From a checkpoint of a small multi-label image tagger: norm layernorm.
Rows from block 2 of a small multi-label image tagger, named by matrix and row number. Rows with one number belong to one neuron. Each number is 128 + 24 x the weight over its row's rms, rounded and kept within 0 to 255. All counts start at 0.
After each neuron's rows are labels from the 100 images, of 14976, where the neuron reaches its highest value: "strongest on" is what is common among them; "place" is the part of the image that holds the peak. Only what is clearly more common there than usual is listed. The data: rendered solids tumbling over patterned floors.
# fc1: MLP up (model.blocks.2.mlp.fc1.weight, 512x128), inputs 64-127
# fc2: MLP down (model.blocks.2.mlp.fc2.weight, 128x512, transposed), outputs 64-127

fc1.83 [ 82 121 122 123 133 136 113 137 142 172  85 177 121 149 131 147 121 156 151 146 143 134 131 143 115 138 176 111 129 132 139 110 112 134 148 115 135 144 117 128 209 104 120  71 113 112  93 162 169 116 143 134 162 142 134 142 136 115 166 170 135 102 136 141]
fc2.83 [144 135 162 123 132 107 151 163 150 130 152 152 117 121 133 122 129 174 115 128 133 103 118 122 103 140 176 113 119 118 128 119 110 126 107 146 102 123 104 137 186 181 148 130 112 124 129 113 123 137  76 114 146 125 117 152 151 137 104 128 171 131 121 141]
strongest on: blue object; its colour: blue
place: top centre

fc1.87 [136 134 166 120 112 111 135 114 115 146  73  75 145 124  99 155 124 122 114 134  91 144 147 153  62 131 166 146 151 160 114 118 153  86 142 114 138 127 154 138 147 149 108 144 168 109 132 134 145 108 109 144 136 140 148 122 136 107 138 140 115 157 176 109]
fc2.87 [121 114 118 131 140 140 175 161 126 152 164 138 133 120 127  83 112 121 115 126 150 125 125 114 146  96 143  96 117 117 121 129 134  87 173 159 114 102 153  77 125 102 105 143 127 123 116 124 107 166 163 115 125 174 120  75  87 170 130 146 133 110 116 123]
strongest on: light from behind the camera; blue object
place: top right

fc1.10 [105 114 134 149 146 106 138 139 113  95  75 127 127 128 123 116 163 148 131 128 142 132 147 117 123 119 148 159 132 150 137 164 138 157 163 109 162 115 123  96 106 113 138 102 131 121  98  99 141 108 158 138 152 149 180 133 131 144 150 132  92 117 145 190]
fc2.10 [113 124  92 147 107 110 116 117  93 116 113 184 147 126  96 107 141 157 139 147 125 111 179 154 117 111 146  96 154 108 127 173 137 141 136  95 102 125 125 144 109 111 140 129 128 106 123 141 134 161  97  99 102  87 114 130 165  90 114 152 111 103 117 147]
strongest on: pink object; its colour: pink
place: top centre

fc1.82 [151 112 146 113 141 153  88 155 108 131 149 136  95 112 110 147 120 117  69 152 144 129 129  94 127 151 140 124 151 119  85  98 109 113 102 109 125 169 102 176 138 104  93 104 146 120 141 147 154 132 110 114 145 109 164 129  84 161 187 110 128 169 104 113]
fc2.82 [136 144 114 165 128  62 141 128 114  94 106  89 124 139 133 118 107 129 102 124 114 106 177  98  99 110 131  99  96 140 124 127 124 133 129 115 104 131 149 129 134 153 146  91 129 134 130 111 111 114 131 128  81 141 165 154 161 104 146 128 159 109 171 120]
strongest on: white object
place: top left

fc1.476 [177 177 123 144 134 110  82  85 122 131 150 142 100 146  80 142 110 106 117 120 210 154 125 150 133 128 122 146 100  91  91 152 151 110 162 109 142 155 101  85 127 151 161 125 127 155 123 154 149 110 122 129 157 120 137 133 108 142 134 113 132 133 130 123]
fc2.476 [109 137 111 147 128 139 149 129 104 115 132 133 131 120 141 131 111 135 107  93  98  93 129 123 123  81 174 124 147 125  93 112 127 131  94 144 127 112 104 161 141 139 123 119 115 121 116 106 131 112 142 141 151 148 121 167 128 119 148 128 131 154 152 114]
strongest on: pink object; its colour: pink
place: top centre

fc1.64 [134 116 181 140  71 134 145 126 133 103  98  97 132 120 169 111 129 101 106 135 111 120  98 108  94 137  93 140 133  86 118 136 129 123 130 118 122 128 122 156 173 127 167 146 166 158 130 106 143  79 114 144 156 126 155 136 128  76 112 152 142 143 146 120]
fc2.64 [110 113  68 115 121  88 137 145 116 143 146 155 124 140 151 147 124 128 132 114 116 146 149 110 110 145 127 120 123 186  99 120 122 109 119 138 135 151 149 143 132 106 128 133 106 105 155 130 128 177  33 148 149 105 114 130 118 122 137 160 147 146 139 117]
strongest on: red object; orange object; its colour: orange; its colour: red
place: top centre

fc1.253 [140 147 104 124 128 121 142 162 108 121 117 115 152 132  96 120 106 114 169  91 148 106 105  96  93 105 116 138 199 139  99 152 103 159 125 166 172 125 141 145 141 118 113 130 139 146 126 129 144 135 103 152 114 131  87 109 115 172 164 178 105 123 131 149]
fc2.253 [125 137 147 135 106 134 101  90 143 127 121 131 133 145 143 118 165 122 157 152 139 164 172 154 182 136 157 146 121 151 165 114 120 134 151 113 145 157 135  69 131 113 119 107  88 110 127 151 125 102 119  94  95 146 138 114 148 113 115 140 186 102  97 139]
strongest on: black object
place: middle right

fc1.382 [177 117 108 110  96 125  67 144 104 121 119 119  98 158 186 140 102 147 135 111 121 146  76 167 129 140 134 131 149 122 152  97 118 137 117 136 145 101 135 138 146 125 118  87 145 103 164 129  87 102 161 119 134 187 115 124  94 129 130 169  91 149  93 164]
fc2.382 [115 126 150 118 157 167 137 122 145 118 135 121 141 110 126 118 106 140 114 151 126 126 177 128 122 169 146 147 106 103 124  76 134 131 148 138 146 106 126 147  93 161 200 120  78 133 122 128 128 122 134 131 134 141 148 116 147 126 106  97 112  62  82  91]
strongest on: count: four
place: middle right

fc1.499 [110 122  93  81 139 128 144 136 127 134 160 130 120 148 116 122 135 136 124 129  95 179 141  94 143  95 137 166 141 151 118 138 145 101 153 117 126 116 182  86 145 119 139 174 118 117 119 122 161 127 152 131  85 148 139 146 129 128 136 135  71 153 139 136]
fc2.499 [131 161 111 139 101 132  88 146 166 202 105 129 112 135 109 154 117 119 111 157 124 130  83 125 101 151 126 109  94 106 108  85 146 111 138 125 130 113  75 152 109 143 125 142 133 129 127  79 138  94 135  97  93 107 128 150 120  77 110 117 118 136 138  90]
strongest on: light from behind the camera; blue object
place: centre

fc1.40 [135 138  99 135 118 129 123 147 139 141 150 123 140 151  92  80 144 134 131 125 109 102 149 150 145 161 102 129 150 141 112 115 112 118 111 130 142  97 137 109 141 119 134  94 135 128 119 123 131 114 135 136 163 121 145 136 120 105 127 100 117 179 109 106]
fc2.40 [118 168 171 131 152 147 123 130 129 163 123 141 154  95 155 186  92 163  91 130 193 134 145  97  99 158 116  99 134 102 111 124 134 117 140 161 131 179 108 133 159 119 128 133 116 123 110 164 116  98 122 125 151 144 131 140 124 100 125 144 153 166 163 129]
strongest on: red object; pink object
place: middle left

fc1.493 [156 107 107 156  87 114 112  85 139 136 123 119 132 126 103 118 116 134 141  99 132 144 122 149 138  80 117  97 156 128 103 131 159 147  94  83  80 157 109 134 111 118 157 109 124 146 131  82 129 118 118 113 146 151 115  91 145 179 159 168 110 132 140 110]
fc2.493 [118  96  91 155 103 146 138 132 125  80 114 116 169 113 147  99 107 172 116 181 142 163 115 135 143 164 146 125 165 105 112 117 120 151 140 156 150 101 118 118 119  99 133 123 170 133 135 109 177 127  84 126  97 171 131 143 117 117 144  75 125 122 129 140]
strongest on: teal object
place: middle right; middle left

fc1.226 [112 133 110 137  99 111 119 119  94 108 122  94 144 147 110 114  86  95 108 138 110 145 154 114 118 142 177 117 129 119 119 163 108 126  96 144 105 131 121 139 113 100  97 166 118  79 150 107 115 118 118 113 115  68 113 114 111 122 172 126 130 109 139 134]
fc2.226 [116 111 139 108 167 162 116 169 145 129 114 133 122 120  89 144 139 108 119 116  85 149 129  98 107 162 142 170 118 124 149 145  96 146  80 129 145 101 148 158 118 105 100 157 162 127 128 156 105 127 114  97 145 135  97 156 145  94 112 127 126 153 156 120]
strongest on: sphere; egg
place: middle left

fc1.58 [ 75 140 109 120 117 127 132 142  83 136 167  92 119 105 131 107 113 161 159 175 129 147 147  97  93 117 154 131 149 120 120  84 121 105 117 141 127 116 139 124 145 130 139 113 119 145 144 107 128 137 150 121 107 117  99 139 134 123 154 194 130 128 141 111]
fc2.58 [149 125 163 133 130 108 116 134 135 145 107 139 121 100 123 149 150 124 152 127 130 117 132 131 139 124 112 147 107  94 133 144 125 155 138 103 124 120 107 141 129 130 111 140  89 118 126 137 121  97 139 125 111 149 135 107 108 141  98  81 137 137 163 111]
strongest on: teal object; light from behind the camera; its colour: teal
place: middle left

fc1.300 [103 119 111 125  95 131 126 130 113 131  97 133  96 128 137 123 140 110 175 150 151 159 165 134 134  60 166 135 114  96 157 100 128 171  87 125 111 146 127 142 101 141 108 156 161  68 123  98  99 128 162 139 112 124 142 112 123 111 168 122 128 116 146 126]
fc2.300 [112 147 170 152 142 121 171 101 150 137 109 123 122 135 114 163 152 130 144 151 101 151 132  95  92 124  78  96 118 177 122 163 122 164 134 108 128 153 152 141 168 122 153 179 140 139  83 119 121 140  98 130 118 133 120 113  82 128 123 156 105 159 162 123]
strongest on: light from behind the scene; count: four; tube
place: bottom left; bottom right

fc1.202 [134 142 139 133 182 160 112 105 147 147 109 153 132 131 111 138 138 139 108 175 115  90 160 120 127 101 117  97 127 143 111 131 147 126 164 163 114 110 106  64 149 118 171  93 131 122 113  99  89 138 131 137  92 161 109 131 141 143  82 134 122 138 102  91]
fc2.202 [123 162 120 101 128  74 149 166 109 131 128 151 143 112 143  97  94 132  98  78 153 175 147  57 100 100 124 137 109 124 168 110 107 105 125 103 163 174 172 143 153 113 116 162 127 134 163  94 150 102 131 103 132 110 118  89 163 118 129 137 132 145 127 150]
strongest on: black object
place: top left; top centre

fc1.196 [135 130 143 165 168  96 152  83 110 147 136 178 136 167 171  94  96 161 121 168 101 106 103 125  97  98 116 150 117 133 136 155 116 107 129 146 165 122  98 167 138 129  94 139 161 139 144 114 185 135 112 182 105 132 140 129 121 138 151 145 173 106 149 161]
fc2.196 [114 129 131 161 111 158 162 154 127 124 112 154 152 107 134 211 130 159 129 108 150 161 126 183 110 112 122 129 120 122 124 143 119 146 136 125 143  71 111 141 124 103 124 109 146 152 131 127 131  99 123 117 154  77 133 149 112 123 132 135 150 122 134  93]
strongest on: red object
place: top centre; top right

fc1.296 [115 171 118 121 135 164 156 158 122 125  78 130 156 126  93  84 145 138 128 129 137 140 118 136  85 144 164 103 119 133 105 170 135 122 121 100 140 152 156 128 114 165 135 118 143 133 119 115 174 120 148 158 128 103  99 138 158 118 157 120 136 140 133 124]
fc2.296 [154 122 142 137 107 103 131  97 132 129 185  87 105 115 122 151 101 139 104 112 101 154 136 137 149 141 109 148 133 129 179 113 140 125 154 153 139 133 121  83 124 105 130  81  67 106 111 167 112 154 124  96 154 151 156 142 101 135 113 158  85 134 102 150]
strongest on: count: four
place: centre

fc1.244 [ 82  95  85 131 140 119 150 153 144 172 128 109  97 125 117 103  94 166  93 174 129 120 138 131  95 147 136 113 129 137  87 103  75 112 105 141 163 151 137 130 139 130 159 139  96 117 130 148 140 161 128 125 140 130 121 108 157  74 137 158 145 120 155 108]
fc2.244 [133 143 182 141 102 105 105 110 124  81 123 139 138 140 134  94 143 144 124  62 121 103 127 158 106 131 111 124  77 102 125 162 116 158 161 119  91 116 150 130 176 141 131 145 149 128 143 147 152 110  91 125 126 108 102 126 105 132 178 131 164 127 141 152]
strongest on: teal object; its colour: teal
place: top left

fc1.130 [118 126 152 130 135 127 132 115 117 122  97 172  87 132 108 115 169 155 147 125 146 109 143 150 113 136 132 116 186 137 141 116 104  78 107 121 126 150 168 134 130 129 140 156 117 150 155 127 110 101 106  94 122 120  80 117 134 128 142  94 137 138 161 105]
fc2.130 [128 117 118 165  95 159 121  95 136  78 128  75 159 120 118 110 158 131 111 164 130  85 133 103 120 142 149 176 129 133 145 149 180 125  88 103 128  78 160 177 100 112 161 146 147 113 135 124 124 153  97 125 119 123 149 146 132 105 120 118 114 114 174 142]
strongest on: green object
place: middle right

fc1.72 [119 131 124 135 154 154 110 108 132 123 144 135 117  85 102 142 106 141  75 121  94 147 122 109 141 158 141 142 155  84  61 152  85 148 126  88 105 135 124 131 145  97 181 154 142 148 161 134 108 108 156 161 165 150  93 133 152  96 150 109  77 147 135 156]
fc2.72 [104 121 134 173 133 162 129 146 132 102 156 113 137 152 114  83 140 169 143 167 156 154 153 123 164 155 152 145 111 147 153 157 157  95 153 145 100  87 120 132 147 129 112 146 124  64  81 132 152 154 124 138 154 113 101 127 126 158 134 125 112  90 151 126]
strongest on: light from behind the scene
place: middle left

fc1.285 [ 93 138 145 119 143 111 160 122 113 123 153 161 129 127 125 131 110 111 168 170  89 117  85 135 117  91 138 156  97 122 130 174 138 108 156 150  95 152 111  90 114 139 141 143  87 129 132  74  89 113  99 131 139 137 150 128 108 116 129 127 165 116  88 127]
fc2.285 [144 132 133 133 146 144 151 119 182 135 100 102 151  89 126 154 130 120 152 126 127 104 177  99 170 131 143  52 162 139 169 109 150 140  90  97 105 114 116 136 140  69 151 111 119 117  94 120 150 139 157 155 119  92  92 192 156 120 148 136 138 135  91 119]
strongest on: red object
place: top left; top centre

fc1.277 [122 151 139 162 138 131 128 107 125 152 118 137 106  80 105 150 145 156 153 167 180 122 154 125 130 147 139 152 127 127 130 125 128  91 115  90 140 125 146  92 118 123 136 145  93 135 144 110 146 146 126  92 131 114 110 145 132 117 122 130 137 133 178 102]
fc2.277 [134 109 186 125 110 112 132 105 109 117 122  75 139 169 109 150 145 149 132 146 171  96 134 117 122 143  88 116 127 133 116 120 164 127 108 116 120 134 106 175 147 117 144 127 153 118 141 139 125 111  71 129 127 122 123 126 141 117  92 119 140 129 140 140]
strongest on: green object; its colour: green
place: top centre

fc1.333 [128 101 167 131 157 171 138 138 112 135 121 148 141 153  94  90 175 123 108 154 114 113 113 199 158 120 120 126 123 158 121  75 123  97 136 146 104  98 151  93 147 156 116 105 174 128 154 162 115  98 153 110  95 126 144 114 112 146 113 125 132 137 127 126]
fc2.333 [111 148 109 109 105 177  93 139 136 134 114 123 125 130 108 115 135 102  86  99 153 129 109 105 141 109 140 119 137  71 153 183 111 121  93 111 149 115 167 170 137 133 146 148  84 126 130 103 163 137 131 156  75 133 107 117 125 114 130 167 110 131 115 119]
strongest on: black object; spring
place: centre

fc1.449 [141 101 110  93 141 165 141 162 134 139 165  96  96 140 100 111 174 106  88 153 160 125 139  54 116 165 102 115 147 157  90 141 116 136 139 103  96 112 154 124 115 112 127 121 113 123 104 158 153 103 112 107 120 114 109 157 111 161 120  85 108 154 118 145]
fc2.449 [155 158 147 134 103 100 112 127 119 124 140 144 121 147 124 100 119 114 103 137  81  97 102 143 128 126 104 136 113 132 111 112 137 166  99 128 125 138 133 148 127 180 177  73 149 172 133 161 136 125 128 130 107 156 161 121  98 114 125 124 118 100 150 119]
strongest on: blue object
place: top left

fc1.217 [120  57 101 125 124 125 131 144 188 132 120 117  88 115  91 123 134 170 141 158 142 121 125 123 166 118 132 176 132  92 111 115 135 131 162 131 123 162 126 112 105  99  92 156 132 122 105 133 125 130  91 148 130 136 109 113 187 110 114 117 114 112 143 111]
fc2.217 [158 132 153 136 128 111 141 156  78  90 140 115 114 117 130 151 117 136 135 123  78 123 164 139  77 150 108 118 100 144 115 126 120  78 138 154 138 176 148  97 158 118 147 122 136 105 147 104 150 159 148 124 127 116  95 128 157  87 130 160 143  99 101 155]
strongest on: green object; teal object; its colour: green
place: middle left

fc1.425 [ 77 156 116 141 167  88  96 164 159 163 166 137 120 157 130 124 104 130 137 122 116 115 124 116 122 144 126 167  98 130 149  96 117 142 158 151 151 134 139  86 110 139 149  97  99 124 128 121 181 112  79 156 179 128 152 155 152 126 169 164 136 147 147 109]
fc2.425 [140 105 148  96  97 167 169 113 131 134 109 102 109 132 118 151 163 126 129 128 146 145 113 132 128 128 137  79 136 147 121 134 142 136 147 125  99  95  85 151 162 126 118 115 150 132 142  90 103 114 143 116 147 114  87  97  97 146 118 112 151 125 139 176]
strongest on: blue object; its colour: blue
place: top centre

fc1.376 [ 87 116  74  96 120 114 126 118 127 119 107 126 124 151 112 160 168 120 131 128 138 131 113 108 128 154 153 144 126 103 128 135 122 123 126 133  95 112 161 125  97 133 120 142 121 144 138 116 131 110  85 121 159 176  74 126 121  81 166 131 114  91 162 157]
fc2.376 [151 123 131 154 110 120 127 117 118 103 122 135 101  63  82 164 145 138 147 115  91 148 143 129 112 133 137 138 120  75 117 149 130 109 157 131 118 118 151 159 120 134 124 154 134  76 151 107  88 114 145 124 139 128 143 136 141 107 145 137  73 125 100 181]
strongest on: sphere; egg
place: middle right

fc1.471 [117 146 152 122 135 119 140 168 148 142 135  88 139 178 152  79 130 119 137 109 138 153 104 132  88 155 130 105 122 113  99 141 100 135 123 110 125 106 164 130 105 152 114  88 115 120 151 114 135 110 135 162 131 150 136 135 149 177 132 149 145 145 111 166]
fc2.471 [152 139 151 147 137 140 101 132 155 123 173 136  96 152 111 108 142 146 149 185  89 145 155 175 134 158 130 101 116  85 145 138 186 143 113 130  96  97  96 120 135 126 134  89 142 112 119  97 103 130 119  86 105 127 179 127 127 112 117 139 144 129 156  87]
strongest on: light from behind the camera; pink object; white object; its colour: pink
place: middle left

fc1.159 [106 138 165 158 152 118 152  59 135 124 128 139  94 119 145 109 109 176 146 140 155 116 103 152 142 181 110 131 126 124 100 107 121 128 125 107 121  96 135 126 135 126 111 113  71 122  99 106 110 122 136 120 116 148 123 100 131 174 138 174 125 139 153 128]
fc2.159 [121  94  93 120 110 117  94 172 135 116 131 132 177  98 133 125 109 150 166 127 138 154 155 135 130 142 131 108 130 136 169 129 185 167 125 132 167 178 100 125 100 122 158 147 156 108 175 116 126 122 133 120 149 112 132  80 103 135 143 111 127 131 114 130]
strongest on: red object; its colour: red
place: middle left

fc1.377 [121 159 147 108 122 127 147 101 135 119 134 150 122  99 118 169 105 134 184 126 178 114 120 142 161  97 121 129  70 117 112 176 156  90 122 151 117 162 128 110 143 147 120 163 114  67 125 145 130 119 140 103 106 154  86 132 151 116 129 134 177 120 153 110]
fc2.377 [145 113 147 155 127 108 104 119 107 131  97 128 182 153 151 112 141 140 144 172  92  98 129  89 120 155 149  98 142 105 104 142 127 147 113 113 129  89 131 160 133 128 144 157 134 147 126 103 131 136 108 173 105  77 151 145 135 102 133 123 112 110 109 131]
strongest on: green object; yellow object
place: top centre

fc1.338 [147 123 128 189 158 128  92 125 139 119 140 116  99 121 107 126 104 162 126 126 166 135 134 135 106 156 139  96  96 139  85 141 110 112 182 156  97 146  79 195 152 111 121 159 136 137 164 146 111 146 122 120 115 106 119 136 113 135 175 100  97 140 110 161]
fc2.338 [116 148 149  88  97 113  96 138 155 186 119 125 140 114 138 124 144 144 122 161  96 122 120 130 125 106 144 139 124 127 152 114  95 145  99  58 124 141 137  85 107 156 134 127 128 135 119 101 125  90 129 123 113 143 105 136 151 180 157 163 106 139 110 113]
strongest on: count: four; red object; jack
place: top left; top centre

fc1.393 [114 124 145 152 145 154  85 144 148 124  91 159 156 124 144 120 107 133  97 121 137 133 134 100 115  96 126 150 133 150 143 119 129 142 176 129 152  69 159 106 166 115 151 123 146 183  84 119 124 105 141 128 136  95 148 130 136 126 130 126 104 109  96 157]
fc2.393 [116 132 131 130 106 111 164 148 118 101 159 137 105 133 137 130 161 101 115 144  98 134 117  89 112  93 119 135 111  90 117 145 116  97  59 141  95 157 114 142 112  89  94 114 138  69 193 137 125  87 146 173 137 145 158 131 120  97  98 137 146 137  76 129]
strongest on: red object; its colour: red
place: top left; top centre

fc1.465 [112 107 131 141 128 152 131  95 146 123 133 157 119 134 171 116  96 130 100 147  81 120 118 133 127 157 107 131  44 112 100 122 206 171 121 143 145 119  77 123 133 118 120 141 100  95 135 127  93 138 149 140 124 154 148 161 132 138 118 102 157 146 143 110]
fc2.465 [113 124 149 137 132 138  99 125 108 130 107 128 118 103 177  90 130 126 108 129 134 117 153 122 139 132 162 145 193 151 141 103 152 119 152  92 130 146 147 113 137  64 125 120  76 155  97 108 130 132 157 103 160 136 151 172 125 100 152 147 149 168 123 112]
strongest on: light from behind the scene
place: bottom centre

fc1.511 [146 162 132 165 109 107  67 133 109 103 130  71 145 153 115 114 104 130 110 116 137 143 142 174 183 130  99 172  94 111  96 135 134 155 107 101 117 107 106 138 194 147 153 127 144 127 135  82 130 114 147 121 122 118 124 123 136  99 147  83 140 107 151 112]
fc2.511 [100 142 124 148 124 145 110 102 124 121 121 141 121 130 144 140  94 138 109 123 152 123 122 117  95 142 136  92 143 147 111 114  93 119 166 136 116 137 127  92 151 130 114 163 111 134  98 110 143 135  79 102 102 153 142 135 155  91 170 164 155 148 160 124]
strongest on: red object; its colour: red
place: centre

fc1.71 [162 102 139 158  96 117 129 132 138 122 121 119 124  64  97 176 140 145 129 177 159 110 154 148 143 110 164 156 118 166 109 161 117  98 173  98 134 112 131 124 120 154 150 139 106 111  96 119 147 126 146 139  83 165 125 140 166 148 142 145 112 118 150  84]
fc2.71 [141 126 115 115 151 117 138 140 137 111 125 142 111  85 110 156 140 144 139 128 102  75 146 139  96  82 104  93  98 141 103  98 139  93  85 160 147 152 121 109 102  89 116 117 155 151 147  92 133 132 122 109 110  86 115 127 126  85 109 130 152 109 108 155]
strongest on: green object; its colour: green
place: top right; top centre

fc1.416 [141 166 111 119 155 141 158 137 137 120  75 119 163 109 143 111 139 118 105 132 125 136 173 130 148 155 118 101 163 121  84  77 136 116 112 105 154 116 113  76 122 101 111 144 133 118 154 132 157 114 100  97 132 137 109  79 125 139  93 144 129  68 125 156]
fc2.416 [138 131 131 129  81 134 108  95 123 120 146 134 136 101 128 115 105 157 147 111 150 148 102 146 108 148 137 152  76 110 135 157 143 124 154 147 147 150  98 147 132 124  94 160 108 154 116 127 152 182 127 104 133 115 138 107  98 132 159 141 159 166 123  86]
strongest on: black object; its colour: black
place: top left

fc1.456 [ 95 119 139 159 112 101 144 136 134 114  99  92 121 119 137 131  90 134 140 146 110 153 152 161 149 132 150 110 157 121 122 124 139 129 114 115 112  77 116 156  60 133  96  97 120 149 176 136  85 123  80 112 153  82 161 144 112 125 169 160 146 172  93 118]
fc2.456 [139 101  95 145 106 129 124 134 177 114 155 181 170 114 166 133  94 124  97 102  90 132 122 107 118 147 100 132 156 129 105 113 132 132 134 170 108 117 128 120 216 134 131 126 150 128 145 123 168 164 125 103 113 140 122 114 127 119 125 122 140 144 132 152]
strongest on: green object; light from behind the camera; its colour: green
place: middle left

fc1.30 [129  89 103 102 104 120 129 128 135 119 168 107 133 146 120 121 113  69 151 144 153 127 122  94 123 153 129 116 145 154 138 156 133 154 111 144  69 143 167 165 108 116 140 121 118  99 151 115 102 125 158 135 127  91 119 119 142  97 134 142 115 124 128 145]
fc2.30 [124 150 124 167 124 128 123 157 153 128 162 110 135 139 125 144  94 112  84 107 122 157 141 138 162 141 114 104  93  76 122 138 121 143 138 137 141  97 121 105 134 102 119 181 141 125 140 160 116 128 118  93 125 164 151 150 123  83 128 137 119  99 167 118]
strongest on: white object; light from behind the camera; its colour: white; sphere
place: middle left

fc1.151 [132 118  89 150 138 140 117 171 114 144 158 160 117 134  89 133 143 130 117 185 112 111 142 118 120 125 156 134 103 109 108 127 126 155  96 122  99  89 114 138 184 158 108 155 128  92 121  79 155 155  97 126 104 131 156 111 124 113  96 114 164 129 118 139]
fc2.151 [159 125 120 111 110 152 130 106 127 103 121 127 140 141 164 106 144 157 134 105 142 148 131 129 162 144 142 119 114 163 160 126 152 108 172 102 113 131 147 131  48  96 135  75 107 172 132 155  81 123 142 128 140  93 101 122 116 136 154 125 109 124 108 104]
strongest on: blue object; its colour: blue
place: top left

fc1.259 [ 63 126 111 122 179 110 108 120 102 152 168 122 108 151 140  98  77 149 133 109 137 139 150  91 161 161 169 145 108 128 132 108 152 125 134 129 126 124 113  96 115 134  83  93 102 143 130 168 174  85 117 154 172 110 143 146 138  97 172 160 146 122 123 127]
fc2.259 [148  99 146 137  90 180 132  82 137 150 120 104 133 115 108 161 173 144 131 122 153 110  73 136 118 136  92 134 144  70 116 122 116 107 130 129 109 117 134 167 181 130 181 131 126 105 132  93 106 114 125 152 157 120 129 116 138 150 101 119 165 113 142 134]
strongest on: blue object; its colour: blue
place: top centre

fc1.371 [ 96 123 122 163 120 117 151 124 197 159 107 116 102 146 123 115 117 137 115 161 120 110 118 149 126 107 108 160 120 107 127 135 140 132 109 111 113 151 150 148  93 140 114 120 119 111 135 116 145 147 130 106 110 139 152 131 135 128 150 119  93 156 103 144]
fc2.371 [107 146 139  93 108 156 160 118 139  89 139 164 134 144 167 128 119 138 130  51 143 174 115  97 105 113 145 116 152 123 165 149 169  96 142 128 121 132 144 111 126 136 130 149 159 160  97 155 128 141 115 134 134 116 136 132 135 130 155 157  96 120 154 141]
strongest on: teal object; its colour: teal
place: top right